config.yaml
activation: "gelu"
stem: "single"
epochs: 4.8
Rows from block 2 of a small masked image model, named by matrix and row number. Rows with one number belong to one channel. Each number is 128 + 32 x the weight over its row's rms, rounded and kept within 0 to 255. All counts start at 0.
After each channel's rows are labels from the 100 images, of 14976, where the channel reaches its highest value: "responds to" is what is common among them. Only what is clearly more common there than usual is listed. The data: drawn small creatures on textured ground.
# convs0: first 3x3 conv, stride 2 (model.blocks.2.convs.0.weight, 112x64x3x3, each kernel summed), inputs 0-63
# convs1: second 3x3 conv (model.blocks.2.convs.1.weight, 112x112x3x3, transposed, each kernel summed), outputs 0-111

convs0.58 [112 148 124 141  90 128  93 137  87 124  75 136 144  90  92 157 105  83 108 127  45 135 160 125 128 137  62  51 142 117 103 111 131 155  83 147 155  61  93 163 143 137 133 113 165 114  96  91  81 131  74 156 135 101  63 118 114 107 148 103  81 127 153 137]
convs1.58 [117  92  92  98  89  81  79 103 168 108 136 185  87  97 106 172 125 183  98 173 142 133 138  60 168 117 140 136  62 101 108 180  90 114 119  99 133 101 152  89 146 142 115 148 147 121 114 101 104 113 103 139 128 134 162 119 129 143 151 126 151  89 150  61  74 145 115  92  87  97 108  71 108 115 118 147  80  90 139 165  76 151 182 133 140  44 175  54 136 135 130 103 128 109 165 120 156  83  99 112 148 131 152 135 125 144  96  78  75 108 120 168]
responds to: red

convs0.48 [119 128 119 147 121 162 155  57 148 132 130  97 137 148 129  70 140 127 117  20  83 135  88 120 109 104  70 100 123 129  78  87 168  98 143  99 134 101 123 120 130  85 136  87 114 138 123  93 148 119 100  86  86 104 216 112  84 125  84 124 128  99 139 117]
convs1.48 [ 59  90 119 127 100  87 149 172 111 118 125 142 133 176 126 128 118 144 115 124 108 135 135 205 136 127  73 115 175  98 119 162 155 144  79 155 134 117 110 130 150 165  89 139 137 114  94 158 137 137 129 125  58 116  81 137 105 117 145 167 190 155 150 137 134 113 192 158 110 188 133 158 121 112 189  95 214 123  87  35 104 107 149 132 130 127  99 128 101 122 107 143 118 109 129 184 152 147 122 192 142 173  97 187 101  90 193 155  98 132 125 100]
responds to: spider

convs0.22 [ 86 159 109 151  62 122 108 132 106 133 107  97 141  82 107 135 166  86 126 123 141 151 180  83 110 135  89 129 119 147 142  51 159 141 122  94 114 129 153  83 152  82 131 151 122 113 102 109 162 145 131 125  85 105 156 123 118  68 144 148  10 127 157  86]
convs1.22 [179 120 168 137 116 107 111 134 201 121 155  97  93 119 171 162  85 182 120 163 137 101 157 138  54 112 148 116 101 111 214 156 168 105 122 155 137 114 124 102 143 156  70 115 120 141 123 147 119 121 106 130 149 111 169 125  97 120  71 145 127 146 128 122  60 121 219  55 112 143 143 190 125 118 140 137 120 128 139 121  55 103 110 148 139 114 132 125 106 134  85  77 107 136 123  95 138 120 107 140  86 153 137 100 101 152 164 146  40 131 205 144]
responds to: red; spider

convs0.56 [115 127 132 123  97 151 155 112 124 153 120  86 155 163 140  94 194 151  68  63  85 152 149 133 123 135 101 162 129 181 136  58 138 148 131 155 110 146 128 125 166 138 113 114 119 152 160 133 170 126 118  57 128 122 213 106 133 184  66 165  81 149 142 111]
convs1.56 [ 82  89 144 130 136 114 153 143 110 129 127  48  99 255 100 156 144 139  80 126  95 133 167 188 172 137 126  94 178 114 113 136 137 154  52 111 153 134 126 140 139 160  66 119 165 134 130 167 127  87 149 174  98 180 106 142 117 141  83 147 132 166 117 133 110 125 126  55 115 132 114  92  96  82 105 107 162  67 103  84 119 148 133 129 124 141 114  99  91 107 130 104  56 112 158 147 156 109 125 144  74 150 129 175 106 120 123 158 104 140 119 126]
responds to: spider; beetle

convs0.31 [ 85  93  95 138 115 143  92 104 106 145 130 126 106 206  54  75 111  94 130  92 110  99  57 126 122 129 131 114 108 124 127 128 142  66 155 100 124  58 157 115 179  95 126 148 120  94 106 121 120 148 145  72  64  87 119 130  88  85 132 122  80 120 149 146]
convs1.31 [124 104 152 154  99 140 123  87 133 106 144  46 147 205  91 129 168 193 174  61 156 147 170 194 124 112 149 106 161 125 145  78 114 133 117 153 100 135 131 148 155 123 116 161 101  96 119 103 132 151  99 140 143 151  69 146  99  77  73 127 213 114 138 136 146 105 125 114 138 154 147  81 135 137 187 161 155  93 129 206 118 102 132 213  97 110 126 156 152 106  97  89  81 163  95 133 141 103 108 179 141 117 109 127 165 112 150 149 145 103 129 144]
responds to: red

convs0.8 [ 73  87  38 119 108 142 104 131  98 111 123 120 125 125 136 174 147 176 190 131 139 133 104 148 144 127 116 129 132 110 113  54 131 133  97  91 121 134 138  58 122  85 170 117  99 151 144 100 152 149 174 127  48 106  99 128 130 103 108 107  48  92 117 136]
convs1.8 [118  95  87 165 127 136 114  99 105 162 177 209 168 167 145 157 124 131 161 128  96 142 199 149 128 114 138 120 125 113 102 112 168 134  79 142 151 129 137 176 108 157 102 154 140 151  95 118 171 109 144 125 106 148 122  98 134 143 128 171  54 108 168 175 169 119  86 120 171  48 107 142 183 144 141 183 105 182 135 175  82 113 136 111 180 117 131 140 127 154 138 198 113 126  95 110 167  71 142  84  54 132 145 119 163 125 175 149 100 152 137  85]
responds to: red; spider

convs0.98 [ 90  44  92 117 114 117 111 118 128  25  82 181 142 115  84 129 102  98 117 144 130 120 133 103 114 168 127 127 107 137 113  84 133 110  98 138 164 104 108 137 124  86 117  93 114 112 130  53 130 148 101 104 145 110 101 165 165  89 124 106  52  72 133 108]
convs1.98 [202 110 159 100 145 137 107 128 154 146 138 164 134 107 174 111 136 146 154 124 155 143 140 113 119 123  61 141 164 127 191 125 235  95 144 118 105 162 124  93 184 161 176 144 107  70 124 133  99 186 189 110 135 136 156 133 126 129 150 115 162  43  93 139 108 144 141 167 169 107 111 119 183 155 148 131 105 129 114 133 107 105 121 199 170  95 160 140 111 155 156 182 115 136 163 131 103 196 147 185 171 139 107  81 117 115  94 116 111 113 106 107]
responds to: spider; beetle